config.toml
dataset = "single toy objects rendered from many sides on busy backdrops"
crop_scale_min = 1
color_jitter = 0.2
activation = "gelu"
mlp_ratio = 4
head_dim = 64
moe = "top_k"
optimizer = "soap"
eps = 1e-08
one_sided = false
adamw_lr_other_params = 0.0015
Rows from block 9 of a small image embedding model, named by matrix and row number. Rows with one number within an expert belong to one neuron, the router's apart. Each number is 500 + 25 x the weight over its row's rms, rounded and kept within 0 to 999. All counts start at 0. Numbers have three digits each.
Before each expert's rows are labels from the 100 images, of 14976, where the router gives the expert most weight on average: "responds to" is what is common among them. Only what is clearly more common there than usual is listed. The data: single toy objects rendered from many sides on busy backdrops. In brackets: how many of the 100.
# router: router (model.blocks.9.mlp.router.weight, 16x384, trained with AdamW), inputs 165-219
# up: expert up (model.blocks.9.mlp.up, 16x192x384), inputs 165-219
# down: expert down (model.blocks.9.mlp.down, 16x384x192, transposed), outputs 165-219

# expert 1
responds to: matte (95)
router.1:495491458474508485544492491476534516512482468516521543510476466508486485466560543478528474502467559499549489492528516506495510501530508530534443470460469484511454532
up.0:508507517506522530452487532493507530505514474440496492512503511487514475492465546476517540472482518514514495507488441480537502494471504504561468468537459496493493523
down.0:500484497504502523468513500511497485483450529493496507501492490481480510509514428567533521481534474502488515494490510481496516505505509466442492513486524503482458514
up.1:500504503478504503469495485482497502493492485522477467495544529522541525532532542500502512515509437476519508520506507498470512477541484527480526468502549496482506497
down.1:523511506502483511499483501486470520507496544520511535510476471505507519445536529487490491533452481503518505516523527481494531488496469514504527482534528515491535462
up.2:464516524485494456525464503489522482520464495503492537551474518527564514482516491528470481475541462498537501480495498493505470489544525521506495482510453470477546454
down.2:514478459471483502518524524499511466513478488476471494493507577510512501502516479506484479454530512502501504472451491474526508509544504486502500511543484462489490495
up.3:457517514484499478469529496515517470492500512484527506494461503543477542513482472502473468524477463539516454515519510532503514482530481494526499512486532496453477504
down.3:499497433490505497472497483495467490505536463508518496508513501481498476498478454475478482454517508524509510503492484502528478537483519525491523486483501482465515516
up.4:524490463519486524526519471490505502517525485460461527496479506539529476514530543523501539494528519475464461530498475514490508514508482465497515519510515519495505494
down.4:488484509466494543490540476505535482510526557553514491472510456444515510495482517500505491482506490449542505485503478480465510469491470489509497478491519467559498512
up.5:514494514473479495496551510467467464540505496525525508466539504466504539524456531494504482504528481488543467465489508518492461481497534473491533456506500467512514536
down.5:498499529506534521517490502543506498510510530459503517501495499495508473525549514475488506509466480493471515501485519515511526542530494467522502465523499529528491511
up.6:527491514503480512484483514553526521497478532476518527488524462506464515480508502490483469499475488514476492436474520512499448511497474499489485492505540503513476502
down.6:485475537523494501462522490546536486502515485531516494509517509510505487492501522507473522471527531486464519484501462496501507534543543488479495533479441511512467488
up.7:451505519480491492477543533504499528504478535544489478508530493486442482512509515493477481454523505465475492511487493457502467498493523494473477486509484455474468504
down.7:488531511484511516529502453530467519496461479482534484468509480501474494520474430519479501520524506551504530475498497516468471474506491471494492510513464525510451519
up.8:467474505487524488497511508436494544488481472476476466508557519488549511494546526502479527471478556498480500523573504495493487470508526499460510485498486483503527498
down.8:464526493524492522532478483492510472508509513578473486523483519467468499491426510505535486547452490475521525541476483499506531551484520499535537457510499535487528487
up.9:526491492485483483498530525504511514494477505528488482556499499522510500511513489494503489476459530535477513503461553512492528477536514489495523535460507508494485490
down.9:495453480490496494479478473508506557515495519421502468482481444522478528523478465509501488507533518483530516479514505474500463498514563546486516505474437492458517506
up.10:513509497514530503544468494519535445490481458537458483468445504498470520494527517541445502499490528494471470487502469534508534516514533556462512490506544503501462488
down.10:509485501455463488495482495498466532512490477537495469475526503478534463538497470451492495537498479517466509515533501495499498514536487508472453540482509469539486551
up.11:511476493553532509495521514442461523484472517525461469502528525483536517479494509525536509520502486497511483498491532521509537471501532498501471519529464508508521489
down.11:501524549504481471501496508490496483510465501520492528481516460490434486499497492531473526526543486490517514487512490500496467458529502523503504499509482532505484497

# expert 12
responds to: metallic (100); white (25)
router.12:524491516476521489521484523484493498495538441493497472534450466483520496462506483489519539468467521473470487500484480513556521553527479497516526505479504460463483497
up.0:516504492468494532506528476513548527509466530526548521523480506502493526555494493479505482525515525502556486482495540488483480487521499463491504536501507491483469448
down.0:491497492471501480526477463508524463553472495525512510489571523481458479486491498499455470442456432510507498508497509482536541493518519468504514524511495485508493509
up.1:541480552504515496522499504477436527529520490528464492510477521507476516494491487479529536526537488457497488495496493508493504491547515472538482483494546525472478515
down.1:498524513485506500491458476488502473505509486456498508525525488557516519485513531513492462492500506511488488514527517488509471512567490487529523513492493483504494524
up.2:483490510527536491485549522475517529482488498500519537530546486526482469498530490456466499521490476510504488498517520485529504479486481488524507524511486545531549533
down.2:493467460552510529519513516490505486534499487528528494501540476537507510507532485533531512538541481472480530476467501547528512513475526537479531461475486515518488514
up.3:510521487465510494470464452475499550517493526481521455441481489518530479466510497470516493501477502514554508492542487546460541486535489517508448505526511474491504496
down.3:474539504519518504553503576487537474487525475489493522509468482525444482538464527503497490463503497506489517464524504486477517515498502464480500495469511517518483479
up.4:529528511488540498482492523497486517464474498493507496522532530514481504491466474514499519526527523440501492535465489512524549473453523509498499459488481509537464509
down.4:513460473464500513556460455506501508495483517541488521497489490548488510506533475496494485518484442506505518485499523521468495541498500523470548538499527500511453513
up.5:455507452490523497488532522521471503519525493514517473528538519508484454527514490498452552477487534515465508521493530487497539479473547510514504493490497539554535482
down.5:505483479557498487481495481463485517480492532472498532502518459500506509462500475524573497547504486485498492510508500503497510496511466479508498515516515507495476465
up.6:489453521537507498471504438479499538473489514513499503511519492495514495503528502473527510473509446527538531466477517493509504520497473546477518553524460503470507498
down.6:497496481483493515467505474488486532472536496470514480453515493480475477517526506513482531539490491469508501495506526465509515472497499507492532498542437472529492527
up.7:494486473534520488499462529517461511501504547511480486484496519508506479496449517464483526498505489501525497469497489505468530484505530505535489514533518513435522503
down.7:474489515516496529514506459472460521485479510534505499487491503449494494516497553509480484511529548516519486488533517486471569480525489472501470513534547530500465441
up.8:532520526508550499524474515497490503551523541459487490478508535528522459461522487449514493515518489479473460474482507479492538479461478446505496505476487489486485503
down.8:532562496473511514534499572505522486513517458489508522496522500495490507493466517518470511502506474511492537476479453500543523555495473486487481473507507485453535526
up.9:494481481507531468506504466519515494452498524507479521550511476495484484511501510481470550485497481517487492506432463497526497471447518506477474495506527436492481469
down.9:471507507466491500523496479525566517448523514452532492472538511525511496505491519480480488499487444531503453490434505442482544500505527490479472473514534516454506538
up.10:487487528472481520474530496494497440482514528492487449484521529465469508494489517492475518524502479461459502516536517538508505492500490489491483528515509508487524536
down.10:492469519485498501482485525533516511525548492464502466520485533501500485507494513492499492520486522486452533508472498477470494554562470528522536478482520481515495532
up.11:492515470482537534541497527518534507488542502497510499486482534449494502507491479508463537508504507595495516504481497510503537468491473494504519485518480513522513500
down.11:477529547472538490506511465511496486530524523547473492497475504508510543459485482509473486497489497496500475490520500487508488494538520525474548567493497503504501503

# expert 0
responds to: matte (80)
router.0:508495486502478512522492496491509490568533491527515483490501534499508534469484475483494460490505488507489531540545499471489474525521487484469524537512469508520505481
up.0:522499549517472500511489480466481501500524501459498510484550513497516512526475545474494533463453516527507541493510458506546486515480507501533487460515514531466483484
down.0:520474527499530529501502501494486478509536502521481497482465481511453490532468478465498488511490453424474534509480494463518517481487533524482481523484458483473474476
up.1:557502507515511520509549525540513495481462476523500490510484482497482508496515501480511527511495501458503452481517513516517481492516477478521511485494489489483487465
down.1:482470490476512510495504483502526537516503490501472454458515558536504473506480506482521503443509500511488475500495504467461517511452541490472502491514536491527489510
up.2:540502475515493479494506514450500504490484516497521539474488548485486501462450468518534511501498512479505458542472458449518490513511488489509522525477475526471498545
down.2:522509477506476471534550473492497536521486482460485552460519449490500508487500499500534496520492535496487521524467523511491502495484523510509522482529488479496511529
up.3:488494484514522484506497489531531516459514500505486480473555508492497492517497457488496545503463532546488489538466503504493463484470525520530507491501470469499482481
down.3:508509520526485496509473490498512506514505535502507504511492477527521512511505507555502522480556481483484513446503521505506515465497490527512545523484499526463485511
up.4:540557492486467477525478496521482503484488500475491475494488451468523531513502523478474491503479490478496450496459457519514492511536516519508522505543517476506486491
down.4:513543537506513493510481487485523520506449542494499484498479529506484493493433441498469501522493534499527505483501506471465500466482529481512483523499515478566503487
up.5:488485527514478480461528493495504507505532499511487499511495450537438495527546494501521576554492515467474508512485489520539454487538488507486488505468519517545493499
down.5:493438513471477495491469485496491501490532480529519530499478469482475507500491501497501473465514522465505506526492525490510484526564510477472525508458481492498466505
up.6:569506498544485482479523472487485502469487484505514491512481475491522518539508487487514496513533507491506483511501467482512522465479513454471474481457468491509513484
down.6:476523502509547502535492512493506507484509515531476497514488490498452483465500487530461485517483481523476482471504518507496521499479480486532502479455476510481474532
up.7:513490530498517496566472523525526470447517451477508478485507504512531494522488470501510502485505541490464480519491499523498494507518474505485466434489493531526501528
down.7:510543490514466511494479457516460475497436528486524525505485490480502509498505493437456524526518512491504479495501503492499475480484495493502483463497524440520558517
up.8:460508512476462518487497524442502515519490527497503483470499480499490475485510481522496482449465465497486469511496490482500485508539500475477495501559521500559521471
down.8:448482542481535544503461501492497518510482476499485523477477506522516526458542495494434466484515531475465494504476438499552513490495466505482447530544482472535494509
up.9:480544519470466514482542531514454521476493490512489517507511512467452490496490518477514541459502502508445482514542524455510489468509507482488471466492510495453510507
down.9:495477471498512554510525541495499523515466490496493495515499486502514473527483479489472453546504511508504480516573480522515482520521466488493521516518505508495548529
up.10:480509523510519432465494466479521494509474524493496498487498532476496523453471510517516461510513501531532495519526453491495479495544529511473490440507501532492512505
down.10:496520441538490480480513462547506487537490505526543506493474540506501481534472526497475486496497522500498511515508506475489478526518489490489481493508549485489509470
up.11:465552505481510478487487478504475515478484495523521534486484516496488502500464504503503558506517509494474506494518493474508486481494511510530497471481506523502512494
down.11:498521548518488514531485504471481500541486477495481538491495518488505537494502470483497430462492458470499506464456485521520535522525487485468507508491524526524559473

# expert 15
responds to: glossy (74); white (28)
router.15:525492484528440543489496522490525494509503507546527522480520519482500518481500514477483481475489505492458547526500488478478492483486492462476497522521468492518537501
up.0:487547544512524488489473488479459494505513458506500500513522496508504495501514527506540516497469441462507503507536489498497537494497482471489513517504500538460500486
down.0:533501492474442522515531469517506492503496520512513501508508461516500547528453485489472486527500437477497506458482536491445499546501508480489505480516535498471494474
up.1:520497536514562522551539489485487477543484506517486507526479528523494515531541479487511510498534505498480514473553512530497509477537466489505506504501485520485451489
down.1:527503478544487510486506525504575525513518513551480514519506457548502489477496487468493519532529511495493514493491460532531506537451519540552531529532486484469494486
up.2:450491488494529499504486482551498524494486478534494507479513474473495496494495469478486519548481506487506519483500452467557439491497525514511508526496495520473490496
down.2:486526525527498517524508525498538518529510496481508488491534506502499459499518517509491528508516522482476478510440503518503512528468457497475524526521467483496480509
up.3:474511499519520504507497500508466469497503497488466510475489546496515472525503495510495463518516466496486497486504503545454488495553512481524457445464506504448484505
down.3:492520508512525512432533540466474520450499543491520510503539459506534522499539473507499503559557474509498519522498496517500475488517524528474526498516482511484505493
up.4:458495460504485539498474481476504475531541529521498503512491456509515513507484483483533540542514424533478528478510501488515510452532533531483476453469507480479514473
down.4:488486418519543496490459503468506541482503508469491496478535506495512483554530466481495527538526500497483482490438446498487500522517555535471508481534496495445461482
up.5:531502480486516482522501501489507471482510555498508497532510487517474467494529533530510488523536468475474508503493489503496460495507531499468465522494525474489505500
down.5:465451473553507483486466477541515497484484522488498550487525473502539507525507495501492515520484491514481513501517478499480497470480543503466479462501565484493508507
up.6:512510522518469504477530509461491454488488540547491520479530488493478480492494469506489510518523462517497526554518523490467491488527529501497473513488490510522560541
down.6:489526506543540527490525540494505521502549545456499492473479503495507461530531493487489453465481509503468496487494461488477482503469488537539515485482489496500510485
up.7:499504525503493473525510485490485520517524461460513504492497516534530464510509479516483518497518480496516472501478474525519548531476509500533521463520514497452491472
down.7:478515448511528474499468471566483499433491520468491500481512479541512478536499495506479500476474529523503475530441513488532471498458512526462500473529543536530500498
up.8:504490483471488485474463515482480458482473515509500472527517484520495458498493462516486526471515512488514530489484453536504477509458510452516508495477524513498467482
down.8:490541479468524479462510533522480492501480509476514487512520461544514508480473471464489478514497505495577514457492517488500507518500493454507462452504523442443515490
up.9:506536517452505486509465463495500520496475534517438475487504495492500500515500488505520557543488534518466541486527480561496505508498521455502524454459513472520478509
down.9:530503483507531489513495549529520500530522511506521490459508496521557530505522549480523465521501513546489497513471495510514493500462470513500523458477526475502549532
up.10:534495484510533562473503538510496470489464540450548501505481490521491508483467489488479490505482438487518465509538530518476478516485510465448489479491483487491489496
down.10:510457498473532495449508509514537501475493503514467513518470509508497509483503473546499505517486501510543473482467514501487494499496492512485555551487532504528514522
up.11:477475488513463490483482468559505507508523449506489532512510484472527497492517514486525524472480517503520488522460466497530508493462503493531526492501516539514521526
down.11:551480459559487472485541512510556516506535527505513510512559503484492498528467446486533544503482488483503499483450504519491486539490522538475527511512525457474487456